config.yaml
n_mels: 64
encoder_activation: "relu"
encoder_weight_standardization: true
encoder_kernel_size: 3
encoder_rnn_width: 96
residual_init: "zero_last"
Rows from block 5 of the text decoder, named by matrix and row number. Rows with one number belong to one neuron. Each number is 200 + 40 x the weight over its row's rms, rounded and kept within 0 to 999. All counts start at 0. After the name is the row's rms in percent of the matrix's.
# fc1: MLP up (decoder.blocks.5.mlp.fc1.weight, 384x128), inputs 0-63
# fc2: MLP down (decoder.blocks.5.mlp.fc2.weight, 128x384, transposed), outputs 0-63
fc1.168,088,187,108,250,156,219,229,268,125,144,147,247,236,177,234,252,160,170,149,167,214,192,213,193,198,140,190,198,225,223,225,195,196,272,273,61,202,182,253,193,221,267,184,147,246,238,216,146,251,137,211,252,217,158,228,266,210,179,119,272,214,207,143,270,172
fc2.168,092,167,229,205,222,169,106,217,215,189,246,222,223,196,198,232,279,198,290,152,151,235,230,244,139,186,139,163,203,171,194,202,182,166,157,212,217,278,162,223,167,146,180,198,268,230,248,200,151,206,164,143,250,228,186,156,154,200,210,159,174,190,258,259,243
fc1.169,084,215,233,190,172,194,181,247,195,245,265,207,175,170,195,238,245,201,230,297,270,163,156,158,206,204,207,192,170,240,136,232,199,131,158,172,184,194,173,190,199,264,302,189,259,160,246,200,197,208,218,147,213,253,237,223,231,215,269,125,193,171,185,195,201
fc2.169,083,245,228,187,190,210,149,146,249,227,163,264,302,196,244,99,202,226,211,204,192,204,176,183,224,206,223,157,208,238,152,185,173,252,151,198,181,201,200,211,145,220,217,177,169,110,198,271,143,167,188,183,198,215,130,138,192,247,154,217,287,209,131,228,261
fc1.170,102,176,267,138,214,172,171,161,198,230,249,185,156,180,200,188,217,223,201,275,152,298,224,182,227,244,215,221,123,269,240,285,165,215,247,208,251,160,250,176,203,242,150,267,194,169,201,214,203,212,217,179,146,230,183,286,261,209,206,120,229,218,221,191,171
fc2.170,106,279,129,167,234,138,197,203,200,179,185,155,234,236,243,280,178,149,197,224,213,180,167,177,211,244,157,224,246,175,218,210,192,199,165,111,236,145,171,169,213,252,187,232,160,183,185,221,169,215,171,237,230,219,202,206,179,127,159,212,147,173,193,274,146
fc1.171,095,151,265,177,221,148,129,275,217,193,198,226,175,265,185,187,147,118,145,173,181,190,178,215,107,200,204,236,229,210,180,222,300,260,192,146,158,233,290,186,209,280,181,144,233,150,173,198,215,211,171,199,221,221,170,212,183,228,226,183,200,183,264,149,207
fc2.171,088,188,191,210,215,158,199,215,112,171,202,230,215,234,119,185,236,218,208,204,166,279,232,217,253,203,238,182,142,232,177,227,221,226,164,210,257,163,237,228,213,225,232,139,225,253,241,236,177,241,166,199,165,178,165,150,162,177,155,227,228,176,150,177,110
fc1.172,088,244,205,184,192,285,220,219,176,193,178,219,213,257,150,158,227,208,151,237,226,169,159,150,125,259,278,250,222,194,186,189,272,205,219,218,194,202,201,242,153,233,138,205,196,108,180,221,265,112,244,222,173,261,253,234,178,193,203,197,234,186,162,218,199
fc2.172,087,218,161,198,211,290,198,164,191,167,154,184,188,236,173,137,222,201,110,205,231,216,202,250,277,227,217,140,220,161,222,107,206,233,201,141,180,186,178,187,248,180,273,176,196,146,255,198,209,203,114,163,238,163,152,205,193,283,299,201,174,203,194,229,184
fc1.173,097,154,185,187,221,204,186,208,230,162,199,131,164,163,162,227,154,220,169,188,172,248,179,212,168,126,182,168,201,282,229,154,246,191,198,173,286,243,249,167,211,225,138,205,140,211,260,231,210,168,237,200,242,138,211,140,185,222,193,183,231,192,274,253,151
fc2.173,099,226,275,165,181,200,299,199,209,238,250,262,251,158,172,267,209,156,300,168,210,262,194,126,229,214,196,188,153,174,141,263,226,148,241,210,123,167,175,223,142,240,185,243,206,214,168,271,228,213,202,193,212,219,237,211,185,256,157,239,159,202,214,233,191
fc1.174,105,214,193,223,141,159,159,126,246,188,182,226,124,188,182,154,196,296,198,128,248,171,174,272,197,198,244,144,162,216,193,165,144,281,188,143,182,226,180,241,201,277,232,130,178,164,163,156,178,215,138,218,210,191,181,157,221,219,210,214,229,147,206,83,175
fc2.174,109,192,190,294,212,201,155,181,208,200,160,146,170,264,210,246,144,225,161,219,240,196,207,196,176,201,203,242,173,125,202,299,224,135,178,187,171,202,282,142,208,215,151,205,255,228,212,192,212,186,194,202,160,215,153,258,209,158,160,195,202,217,197,193,239
fc1.175,107,239,162,215,203,125,204,281,182,198,185,214,132,235,153,193,221,130,184,208,281,227,243,157,188,180,270,151,214,229,190,209,171,208,225,229,158,219,282,201,98,195,158,203,231,167,238,154,158,172,91,154,188,278,244,236,259,235,139,185,200,190,189,147,206
fc2.175,114,141,292,196,187,251,167,171,227,252,193,150,308,240,233,229,185,161,247,217,208,147,229,181,264,187,147,194,269,163,194,175,162,251,202,145,244,258,265,226,217,154,173,245,192,164,132,215,174,122,224,236,192,197,168,207,196,117,191,197,164,212,190,143,229
fc1.176,092,211,303,185,156,213,300,204,176,232,153,276,203,230,186,256,236,167,128,149,170,203,213,208,202,186,221,174,144,237,129,190,165,206,205,296,147,213,261,203,213,197,167,197,245,190,210,191,245,258,227,168,206,203,222,139,246,165,225,212,252,276,219,243,115
fc2.176,074,210,225,252,205,221,148,232,141,228,200,192,190,173,247,199,219,256,208,157,182,211,246,214,224,136,215,230,171,167,199,227,222,220,136,259,192,198,239,259,195,195,170,217,209,170,295,213,260,186,99,210,229,181,237,196,194,194,185,227,234,219,158,210,154
fc1.177,099,268,234,232,198,198,111,251,223,188,269,236,230,174,200,297,167,220,200,210,251,164,219,175,132,136,259,138,289,180,204,146,234,160,179,158,116,137,144,185,182,188,228,248,217,176,278,177,239,273,179,234,174,142,240,178,270,242,149,187,235,159,218,158,235
fc2.177,091,113,220,166,185,218,245,179,170,228,231,189,188,260,204,127,177,166,186,179,233,170,199,156,223,185,176,236,216,296,203,114,203,172,141,142,268,255,248,135,231,235,134,227,193,212,150,203,223,172,254,153,168,212,259,201,91,220,195,250,266,194,177,218,193
fc1.178,108,140,190,198,177,217,198,178,103,197,222,128,198,241,237,215,194,241,132,213,250,165,215,175,211,247,168,203,291,307,219,241,241,235,189,181,261,176,164,206,105,219,211,221,191,228,262,216,170,168,226,196,187,172,199,156,185,226,250,188,219,258,214,187,152
fc2.178,118,214,162,215,194,149,215,212,222,182,192,277,257,182,223,124,121,159,150,187,157,233,137,151,162,178,159,165,189,130,224,198,192,127,255,196,131,287,285,220,242,137,211,183,202,163,217,171,228,177,182,193,245,225,171,246,267,171,207,215,182,271,157,234,230
fc1.179,107,160,238,189,210,137,127,275,194,195,250,145,166,170,234,180,197,190,181,169,269,274,225,162,260,193,205,171,139,125,163,236,174,208,191,245,114,175,263,145,206,216,232,109,177,176,206,232,170,178,218,230,178,246,244,200,259,165,171,218,263,198,251,132,210
fc2.179,110,196,235,176,287,200,227,149,174,236,182,236,131,178,272,205,188,268,205,194,151,165,185,148,222,176,169,168,161,186,227,165,98,155,159,182,251,256,214,247,147,194,236,217,175,236,241,197,211,160,206,229,174,120,201,129,159,283,239,198,201,220,202,201,170
fc1.180,094,256,187,136,200,260,283,209,227,221,140,224,190,191,280,159,175,234,202,244,230,206,226,191,171,262,145,199,151,218,224,186,200,238,171,270,186,236,162,133,226,171,130,238,179,237,233,161,233,208,217,116,186,184,176,108,263,243,254,144,234,233,195,223,185
fc2.180,097,271,214,207,212,156,213,225,194,248,264,236,201,281,246,153,166,233,214,212,219,167,210,212,205,153,224,185,123,161,181,198,274,226,190,279,157,189,223,270,209,191,203,146,151,123,225,188,178,230,184,177,272,200,159,255,196,169,223,204,224,234,135,191,177
fc1.181,095,145,193,174,204,172,143,197,227,163,222,231,152,112,181,156,221,173,247,215,212,287,204,220,127,122,196,227,232,173,196,195,193,177,249,245,127,194,221,133,197,247,250,250,125,248,178,211,181,207,233,178,264,171,223,226,254,154,210,233,173,208,256,136,234
fc2.181,103,165,245,159,257,223,249,242,184,200,153,156,217,181,226,192,264,199,220,276,226,188,195,134,214,206,163,212,204,205,220,194,234,278,218,179,174,235,206,198,233,248,163,168,174,125,211,78,236,200,203,238,174,200,163,200,237,231,164,220,179,143,266,154,180
fc1.182,111,248,225,196,241,171,258,175,193,178,173,209,221,228,178,274,125,201,208,171,160,146,193,120,223,144,195,211,188,258,180,236,213,175,270,153,231,220,177,245,231,223,220,279,167,180,281,160,237,186,239,221,234,116,237,155,183,197,179,204,196,244,186,183,206
fc2.182,112,106,205,220,208,203,151,163,189,198,201,208,188,181,238,178,234,247,234,238,187,192,173,145,198,231,190,209,173,229,206,175,188,176,160,217,268,187,185,139,180,253,198,96,161,259,200,211,266,185,159,207,168,278,253,220,234,168,208,156,209,159,235,220,146
fc1.183,101,125,261,222,240,142,150,160,181,170,225,221,223,162,199,231,174,181,192,276,235,211,171,224,187,125,151,182,109,179,156,221,172,196,186,216,162,168,261,222,155,217,253,236,140,221,185,163,180,198,162,281,198,261,260,151,205,208,197,195,114,137,254,163,156
fc2.183,095,199,155,251,204,161,164,192,217,238,166,229,226,152,297,243,209,202,134,185,225,180,208,243,301,188,206,159,172,215,235,169,225,116,149,231,180,158,155,168,187,231,242,175,154,157,191,216,271,186,226,183,327,239,234,192,241,172,204,196,155,199,206,231,164
fc1.184,101,267,153,176,247,215,185,237,188,196,227,103,209,153,183,158,199,178,169,190,238,253,189,237,193,216,187,177,169,254,153,177,173,237,225,231,142,208,189,211,170,217,192,129,203,169,114,182,130,272,215,207,147,223,206,199,174,228,162,226,190,128,196,260,196
fc2.184,089,116,275,201,199,179,209,193,180,174,209,267,200,207,209,195,187,229,173,230,196,169,279,215,157,162,150,250,250,143,228,237,218,262,162,246,227,236,205,229,211,200,157,124,188,193,215,158,248,191,199,204,171,260,162,279,213,194,253,164,195,165,225,190,194
fc1.185,111,219,272,277,136,289,139,270,94,182,155,208,225,229,181,228,197,222,160,236,213,222,173,181,201,170,180,146,192,149,188,145,195,210,233,142,243,210,227,234,188,203,125,233,181,233,179,193,219,216,156,183,200,195,149,172,234,193,156,229,284,116,221,175,191
fc2.185,109,208,162,150,136,145,219,229,262,210,169,185,215,242,241,159,156,266,154,109,234,179,242,177,265,218,221,223,171,205,237,216,292,250,201,268,197,231,227,195,223,242,290,220,177,182,142,188,248,209,219,229,193,136,187,169,133,176,164,199,253,219,190,175,200
fc1.186,089,223,205,196,178,252,233,243,237,153,226,278,233,181,263,251,178,255,236,200,138,195,180,188,207,190,156,222,160,195,162,252,193,248,245,209,177,194,189,98,205,208,218,244,195,220,238,180,167,173,265,214,143,244,141,118,239,151,139,223,225,170,272,157,181
fc2.186,086,129,186,195,194,202,113,215,206,263,236,148,270,240,191,81,313,211,209,173,258,202,201,231,232,198,174,221,155,179,275,265,179,240,169,205,230,136,215,234,230,200,213,194,167,137,184,242,311,169,127,191,186,241,186,199,189,254,187,188,232,220,212,184,257
fc1.187,094,186,210,213,208,249,116,228,269,208,129,245,221,215,171,195,229,177,167,225,247,284,171,179,267,207,187,161,214,112,203,154,241,180,253,221,194,227,231,172,136,232,198,182,162,199,159,184,148,175,131,165,225,185,178,223,203,184,124,249,216,179,214,123,154
fc2.187,100,196,264,176,180,153,139,252,280,215,231,217,203,267,237,116,164,189,304,197,128,177,226,256,130,211,267,261,199,211,172,153,205,181,187,223,297,173,215,259,200,174,182,142,221,215,263,203,226,175,170,223,208,206,193,216,227,116,212,204,200,140,221,232,242
fc1.188,098,211,246,228,178,175,132,266,185,242,262,184,206,154,173,203,162,160,216,170,221,168,203,246,242,196,147,239,189,223,174,204,173,154,181,218,226,198,218,152,203,167,279,178,192,133,205,138,159,193,220,181,190,245,228,304,273,225,299,127,190,147,206,179,151
fc2.188,104,164,102,170,233,286,112,239,188,222,170,228,171,296,216,181,207,187,233,175,161,165,188,229,120,205,192,171,264,201,197,190,162,157,205,170,216,262,166,193,196,220,125,146,175,189,196,174,179,153,243,219,199,216,288,249,199,231,194,161,162,111,217,184,255
fc1.189,097,182,191,197,159,214,201,254,247,243,279,212,259,220,204,215,213,163,233,224,149,225,207,223,182,219,226,168,236,167,215,260,79,273,190,196,110,234,178,156,175,220,203,190,199,255,217,216,136,239,254,244,153,227,158,86,256,228,194,197,156,93,231,240,147
fc2.189,105,192,268,194,217,226,256,168,152,246,129,126,228,145,186,184,259,216,155,168,267,165,232,142,176,169,185,252,225,184,213,238,256,247,177,249,219,208,226,127,185,159,164,205,264,208,234,110,245,211,118,170,204,233,251,272,177,145,225,130,131,242,220,173,217
fc1.190,118,141,224,192,244,181,146,205,198,179,216,188,191,189,192,193,166,240,137,181,154,275,180,250,175,141,212,215,151,231,195,177,291,207,282,321,245,244,269,201,185,213,188,239,159,236,164,200,204,213,266,232,261,140,193,160,207,165,131,190,116,199,163,202,204
fc2.190,106,186,150,169,244,210,185,238,209,230,189,238,148,260,308,174,218,185,217,167,182,132,163,125,206,207,183,147,130,163,287,217,171,250,140,274,254,145,217,191,248,178,169,173,165,216,213,195,271,231,258,244,166,125,177,163,232,164,291,164,229,134,212,199,157
fc1.191,101,135,154,231,161,210,264,185,241,191,174,160,157,156,289,265,179,181,213,211,200,249,207,63,192,192,118,200,194,157,180,223,146,248,171,250,185,272,248,254,172,182,282,233,183,228,214,236,254,167,205,194,222,257,222,188,178,206,209,198,229,218,173,206,111
fc2.191,108,235,210,207,176,164,190,220,173,245,243,154,218,132,237,182,207,171,170,128,178,175,182,192,174,202,230,189,191,186,188,165,279,181,213,188,161,174,116,180,117,206,140,206,220,214,232,192,254,205,158,194,281,232,220,279,221,209,227,208,214,119,147,191,171
fc1.192,099,280,213,120,261,206,204,210,209,252,226,183,222,165,225,203,180,199,156,191,149,283,92,177,246,208,133,191,204,185,293,258,266,225,207,155,243,144,221,177,262,164,168,219,168,151,198,234,195,272,247,187,233,172,207,248,235,181,253,229,220,213,156,167,212
fc2.192,108,245,191,273,170,210,199,141,178,213,176,266,188,227,208,148,194,94,227,151,232,192,189,163,245,182,184,191,271,186,174,185,232,196,166,200,173,210,161,221,197,234,168,240,132,141,184,157,222,238,133,165,230,241,167,186,253,209,237,194,251,210,186,203,212
fc1.193,093,269,133,256,201,260,282,193,180,122,168,211,126,212,211,166,237,194,180,261,149,150,178,106,207,140,203,249,178,275,217,109,227,227,239,213,211,250,202,198,245,226,257,180,245,194,211,182,248,262,243,200,244,132,216,187,210,197,282,239,200,149,185,248,177
fc2.193,100,186,222,205,155,192,167,185,175,209,212,268,263,128,267,252,169,122,230,164,204,164,209,324,163,183,230,206,123,111,163,156,176,162,156,218,212,193,172,240,180,222,174,272,225,133,207,220,164,227,132,174,186,227,200,233,199,213,155,173,184,180,164,187,275
fc1.194,107,200,233,208,196,161,154,250,145,261,199,246,244,159,207,250,222,166,179,249,184,215,175,177,187,225,213,191,171,239,137,237,148,142,189,252,134,170,214,194,183,285,164,291,134,140,134,211,156,175,201,167,299,161,216,214,235,174,169,234,244,200,220,104,144
fc2.194,101,259,165,184,171,185,141,239,191,191,255,219,212,163,244,209,269,140,132,205,202,229,187,197,175,174,216,122,160,151,225,237,252,232,162,95,209,215,143,209,172,187,239,268,168,187,162,165,168,141,232,232,126,188,223,193,222,228,167,170,251,196,269,162,235
fc1.195,091,174,125,211,154,251,169,265,183,202,232,235,248,236,179,223,153,236,249,213,205,173,153,138,170,215,213,197,276,196,213,203,211,239,224,172,231,248,156,204,163,143,132,232,208,203,187,195,203,213,176,302,187,187,162,234,253,148,151,137,193,147,146,142,146
fc2.195,101,214,222,107,190,182,246,143,186,245,276,203,158,132,157,210,272,242,158,152,212,250,179,203,190,252,160,255,167,267,165,215,148,212,276,162,217,208,269,191,201,167,214,227,218,170,146,218,173,246,221,181,234,223,227,184,130,244,246,178,105,226,237,158,235
fc1.196,094,202,180,212,142,258,193,235,205,141,153,163,274,186,212,165,206,278,182,276,160,182,166,124,185,116,191,136,140,175,190,160,236,227,258,238,216,212,193,224,190,172,219,238,244,195,193,182,232,217,185,171,303,237,200,225,189,158,240,179,253,156,194,132,201
fc2.196,095,138,207,227,204,219,185,196,215,246,201,229,162,242,236,236,142,141,218,175,274,111,134,218,201,213,221,227,208,253,256,243,218,225,151,190,150,85,250,160,220,280,180,195,160,186,181,268,167,163,184,232,171,161,183,137,172,201,185,230,200,176,253,196,135
fc1.197,096,189,226,178,226,152,188,229,199,180,210,151,203,208,178,232,273,223,176,163,212,201,192,181,180,248,150,218,175,176,206,225,168,240,175,136,241,228,251,184,136,177,226,263,187,261,229,171,166,188,234,237,194,140,171,213,85,116,308,169,254,242,199,259,231
fc2.197,090,242,170,189,166,191,207,234,191,161,181,200,165,142,299,192,173,208,194,209,205,133,209,223,240,209,165,167,167,172,209,255,219,214,181,280,217,197,237,200,284,225,201,196,216,184,181,167,103,248,163,172,229,143,131,206,237,219,197,212,267,156,153,155,228
fc1.198,091,175,243,231,208,191,265,188,202,191,217,143,162,188,155,200,252,231,247,215,117,183,141,207,248,236,235,180,242,201,264,235,257,234,227,178,176,154,231,211,164,164,217,181,221,204,273,165,245,203,256,187,276,198,195,114,261,212,147,195,179,225,268,136,171
fc2.198,101,178,179,147,169,171,198,162,201,178,205,211,200,156,211,184,222,261,231,178,203,210,230,161,154,220,190,134,162,121,253,231,172,121,349,155,266,273,202,150,186,249,154,186,267,159,155,200,221,179,242,184,183,198,273,200,238,214,217,273,146,226,266,192,202
fc1.199,103,268,208,157,253,292,133,222,238,224,189,193,204,172,149,212,184,193,218,175,207,178,179,168,172,167,172,150,203,180,181,225,301,237,224,190,187,203,198,158,234,300,257,196,193,140,209,191,236,133,168,197,194,171,235,207,220,219,127,219,240,188,166,193,221
fc2.199,110,220,184,223,169,159,239,285,114,185,251,238,271,217,170,128,267,182,195,138,146,216,157,164,256,222,174,244,230,209,226,234,169,250,168,195,135,186,214,237,229,192,237,168,191,140,227,196,180,213,208,218,223,109,232,253,252,236,207,179,170,174,212,149,163
fc1.200,108,115,210,164,152,243,233,200,248,128,168,149,168,219,181,182,194,279,205,197,231,150,167,140,167,266,138,175,178,222,164,193,172,231,198,225,153,183,235,223,226,130,161,125,197,150,119,150,210,201,186,215,243,178,156,137,205,211,261,294,253,264,178,139,227
fc2.200,109,203,198,229,259,258,159,208,223,234,213,198,194,131,248,238,160,141,235,251,148,163,198,181,116,113,255,213,168,214,187,178,185,229,187,239,176,200,248,226,117,187,186,264,264,206,208,258,120,187,188,197,159,151,222,211,210,258,193,93,235,196,204,238,133
fc1.201,104,265,278,196,267,228,268,220,180,227,261,254,212,177,187,211,158,181,172,198,153,221,196,212,159,202,258,204,129,181,219,159,256,219,204,174,224,169,178,214,208,250,212,238,132,233,182,188,262,247,85,192,175,184,127,293,162,270,265,180,251,168,165,165,272
fc2.201,100,181,215,205,197,170,234,206,189,263,186,182,213,194,209,111,224,163,249,186,175,119,174,167,197,145,212,163,269,166,249,249,119,234,168,152,178,173,235,177,228,154,186,217,210,150,226,159,175,225,294,162,229,199,183,264,173,265,198,174,178,182,224,97,201
fc1.202,105,146,196,188,174,163,190,207,149,150,144,257,269,202,185,161,166,194,305,229,215,215,141,154,205,203,114,177,253,241,196,233,195,154,162,194,160,243,301,153,197,263,180,169,191,205,199,228,279,212,240,176,194,189,267,183,202,225,167,187,269,231,206,228,244
fc2.202,105,209,168,277,196,180,185,196,197,157,214,230,244,173,199,171,194,207,213,80,215,190,216,234,193,207,206,181,171,192,138,206,169,221,163,252,252,122,210,190,148,192,269,167,208,251,231,231,248,208,233,150,197,163,183,103,212,171,236,192,229,276,186,267,213
fc1.203,101,269,213,166,261,172,191,216,225,194,134,180,159,175,91,251,249,179,162,253,245,247,160,245,232,176,198,156,175,254,200,241,228,254,212,168,221,193,201,226,194,173,216,233,214,233,171,191,256,182,160,155,162,219,127,228,306,211,275,193,201,172,204,137,217
fc2.203,101,182,178,226,226,229,209,188,220,209,213,269,180,229,163,175,212,258,157,168,207,167,209,208,199,135,130,194,165,253,214,253,157,192,240,211,216,188,201,180,207,213,214,198,141,301,75,140,226,204,268,283,31,176,189,201,144,221,234,154,141,224,269,194,172
fc1.204,106,194,207,175,152,259,161,250,234,162,206,286,173,254,169,220,192,190,246,172,203,193,235,168,244,176,176,164,222,234,139,271,196,229,238,222,139,207,172,186,116,261,95,171,178,177,196,247,125,196,248,217,176,225,215,230,231,173,209,183,189,147,166,233,198
fc2.204,106,165,233,157,240,220,196,216,221,268,118,189,224,183,246,149,246,188,216,168,216,148,177,241,205,230,167,263,200,199,250,208,235,182,159,224,177,192,195,178,132,154,274,83,124,219,252,181,247,136,180,276,232,211,128,216,268,177,207,136,168,158,220,250,274
fc1.205,100,193,231,277,155,146,231,209,282,186,96,192,171,208,203,220,158,209,130,244,273,174,183,228,236,144,173,162,169,291,224,183,212,196,232,186,202,234,181,183,224,159,197,231,215,183,177,192,187,148,245,223,139,189,138,209,166,179,207,149,127,183,154,133,237
fc2.205,103,214,221,110,271,167,96,214,213,177,224,172,176,169,238,231,325,161,270,226,221,168,219,307,259,247,241,125,176,191,151,178,220,181,207,221,189,193,202,205,87,209,219,177,180,202,200,165,181,209,219,232,183,183,188,205,261,170,151,228,207,209,244,217,221
fc1.206,103,257,132,137,176,234,222,197,252,247,200,230,206,123,141,175,218,189,194,232,257,233,144,195,204,261,186,186,128,229,196,89,151,150,239,238,163,207,209,191,237,272,258,160,168,165,230,202,193,232,183,159,210,171,263,190,235,194,171,220,212,165,158,146,149
fc2.206,097,125,230,213,225,194,221,154,198,184,136,188,270,162,125,188,256,182,187,222,170,238,184,240,179,111,210,180,258,161,213,185,263,160,185,122,217,246,182,163,238,187,178,196,331,220,230,137,156,169,162,184,231,238,152,229,216,218,205,140,206,233,243,226,201
fc1.207,088,264,238,183,245,254,210,263,211,222,230,202,219,138,216,262,206,247,240,232,111,245,190,200,96,225,159,133,223,199,181,242,213,235,214,289,120,135,178,155,205,245,243,177,232,190,144,220,193,185,201,156,240,153,181,171,203,173,153,233,218,271,252,144,151
fc2.207,079,137,193,208,150,214,199,281,186,195,216,207,197,247,208,196,175,270,231,151,225,138,163,229,203,201,177,195,139,209,231,295,145,207,109,271,182,133,211,252,187,153,140,183,153,264,219,171,247,170,246,210,146,211,249,285,248,175,204,126,172,194,240,232,170
fc1.208,102,221,168,275,243,157,245,208,158,248,249,238,222,219,152,240,191,235,196,194,234,168,213,166,206,217,255,238,185,203,216,171,187,154,240,182,204,211,253,226,179,211,203,229,154,229,134,198,252,236,132,195,138,214,192,213,296,238,211,146,179,228,219,170,184
fc2.208,103,153,192,212,152,158,191,209,187,184,200,208,176,253,215,212,205,173,152,172,221,149,174,90,229,134,182,212,249,144,193,200,225,273,168,145,189,157,131,201,182,211,161,211,144,190,164,265,198,187,272,229,214,166,128,142,237,226,187,172,285,217,248,194,251
fc1.209,089,304,198,174,207,138,130,226,209,190,149,202,240,114,232,184,178,186,199,191,191,249,118,202,258,181,273,157,186,210,280,187,223,170,211,196,128,155,167,265,202,275,249,278,208,151,171,207,227,256,124,172,165,133,184,209,239,164,176,203,237,165,163,204,190
fc2.209,092,237,120,196,212,194,210,221,195,211,231,209,236,198,92,130,248,182,236,240,182,210,212,228,189,183,202,265,235,219,196,182,194,177,177,180,252,300,191,136,232,207,238,221,97,245,114,212,164,186,211,191,151,212,230,177,100,264,220,192,253,169,203,222,118
fc1.210,106,217,178,227,126,174,255,206,214,219,170,153,183,146,197,241,158,201,205,203,231,188,246,218,192,212,152,198,195,201,176,175,211,296,169,186,251,210,142,236,138,256,192,223,137,192,152,220,258,145,143,256,180,164,135,229,227,217,241,201,256,183,130,133,243
fc2.210,105,227,245,226,154,216,225,156,138,247,235,232,233,187,161,143,243,238,218,236,169,239,186,223,171,115,213,176,239,186,240,180,214,193,216,202,152,153,216,186,209,225,175,264,268,150,236,199,163,195,239,231,217,353,237,190,198,187,160,186,241,161,251,216,205
fc1.211,081,160,181,196,265,187,248,145,227,172,142,228,183,180,150,197,136,220,215,239,209,183,215,204,117,163,88,201,164,204,188,225,212,197,286,208,163,260,196,155,168,205,132,193,231,136,193,174,190,192,230,224,249,219,135,142,257,162,207,244,248,195,138,142,182
fc2.211,077,244,183,191,191,216,241,177,248,271,229,232,178,243,263,192,252,238,195,137,194,213,176,199,179,169,251,204,183,235,274,182,203,183,152,218,209,197,251,226,256,231,215,187,245,203,243,171,137,178,216,217,84,155,216,221,154,237,134,146,132,202,210,151,239
fc1.212,102,181,213,149,175,145,219,143,193,262,214,166,234,263,268,188,261,190,171,265,169,176,233,252,223,221,207,141,151,203,246,217,245,214,255,199,220,128,235,242,122,240,216,151,235,248,176,243,208,253,179,244,183,249,135,290,164,220,203,176,149,230,148,241,239
fc2.212,112,263,175,197,229,213,267,214,260,147,196,205,258,193,200,235,176,191,215,189,230,251,230,220,191,244,168,207,159,185,216,209,155,158,196,118,244,205,205,190,242,148,163,231,180,234,207,162,198,246,154,157,108,231,142,188,225,123,157,191,223,180,234,213,174
fc1.213,122,186,207,216,182,271,269,179,240,242,206,247,236,210,212,174,232,143,249,209,154,275,172,239,207,139,134,117,197,230,232,209,218,201,215,252,169,175,231,230,229,197,177,157,216,233,173,127,250,264,216,255,176,135,178,252,214,215,181,243,241,178,137,179,247
fc2.213,117,247,210,144,191,145,214,228,116,183,221,202,149,213,178,254,158,208,147,183,160,284,192,138,156,222,162,218,193,157,135,215,230,108,237,193,212,161,140,196,252,148,170,295,185,279,214,238,197,232,210,161,137,193,251,238,235,159,263,171,238,222,193,206,212
fc1.214,102,161,125,199,162,161,223,187,187,193,241,206,249,157,155,288,165,157,200,176,186,242,261,166,120,161,166,168,220,226,183,300,220,134,242,252,195,191,225,162,239,163,262,180,216,216,223,211,245,237,204,200,213,266,234,244,184,217,177,197,207,237,237,186,164
fc2.214,099,239,229,210,167,258,262,206,186,243,288,185,175,242,168,169,239,205,188,225,149,217,200,209,234,204,203,238,188,140,190,257,253,239,209,152,209,215,131,233,175,180,262,178,183,171,211,282,163,186,217,198,128,144,179,138,156,255,182,266,220,175,190,92,192
fc1.215,103,146,196,204,202,252,268,260,193,221,244,170,164,237,239,238,207,206,223,188,228,198,216,165,240,175,204,258,230,193,203,166,162,212,178,242,177,171,258,167,167,166,154,163,212,198,252,218,253,212,239,264,181,193,199,138,209,162,204,141,136,142,211,172,187
fc2.215,094,253,205,163,183,210,270,228,161,212,204,139,159,163,130,118,214,210,212,233,197,279,192,227,206,136,232,176,167,156,265,234,214,235,278,152,166,282,186,227,209,195,279,143,225,136,136,204,160,251,220,193,221,160,154,214,279,276,225,208,155,203,272,177,200
fc1.216,103,253,82,295,252,236,242,127,209,210,204,183,141,208,211,224,234,154,233,109,228,202,236,157,246,191,222,273,157,219,215,248,153,246,245,127,180,173,165,245,223,214,175,208,153,145,189,255,194,253,208,268,247,242,148,192,246,191,183,237,205,140,153,172,238
fc2.216,102,218,221,215,238,168,227,233,188,169,270,167,250,144,220,203,128,205,139,280,192,181,308,179,234,155,181,188,211,246,232,200,206,242,183,142,257,229,172,177,135,177,264,228,207,117,271,168,191,185,190,225,220,80,182,195,156,211,142,147,266,239,190,194,136
fc1.217,097,203,155,189,184,217,224,246,202,204,142,238,220,234,256,248,224,222,212,191,214,149,204,164,279,155,211,192,257,178,209,195,264,198,146,254,179,149,238,220,199,162,219,201,190,239,260,216,215,249,246,243,166,242,247,202,189,205,259,169,231,172,207,265,160
fc2.217,106,260,163,209,151,248,207,160,237,177,224,207,229,166,265,216,181,145,218,140,177,185,191,252,177,167,158,208,201,175,138,268,152,203,242,208,201,150,174,234,162,236,160,167,246,214,229,177,273,178,200,187,171,176,149,213,142,233,206,194,99,181,245,154,203
fc1.218,113,186,210,190,217,260,241,231,194,115,230,175,244,202,237,235,213,130,209,237,228,201,256,192,193,268,199,182,153,166,245,169,217,245,262,238,210,176,223,228,156,248,239,191,156,236,191,224,195,180,202,192,226,155,201,163,149,231,108,150,233,152,272,143,141
fc2.218,125,186,276,206,176,150,146,230,232,153,105,186,215,171,212,204,281,154,246,143,149,154,239,189,214,193,192,194,230,226,243,218,133,137,201,217,248,252,230,197,216,223,179,229,206,163,220,176,224,206,237,225,214,222,220,205,257,179,167,240,199,204,269,202,239
fc1.219,096,172,270,189,205,170,225,205,176,253,213,132,329,269,173,178,159,199,218,248,163,220,228,173,192,230,213,172,148,224,209,199,189,208,173,146,239,211,272,271,218,232,297,263,195,156,172,164,203,147,177,145,163,152,199,181,192,204,162,230,239,214,217,252,185
fc2.219,099,150,202,172,197,287,264,173,169,251,212,253,105,156,290,152,305,151,219,243,182,234,190,215,169,179,129,133,204,179,234,214,203,241,251,163,181,197,151,240,255,148,200,172,180,228,225,209,201,273,213,184,177,259,190,193,247,150,132,156,163,257,189,142,128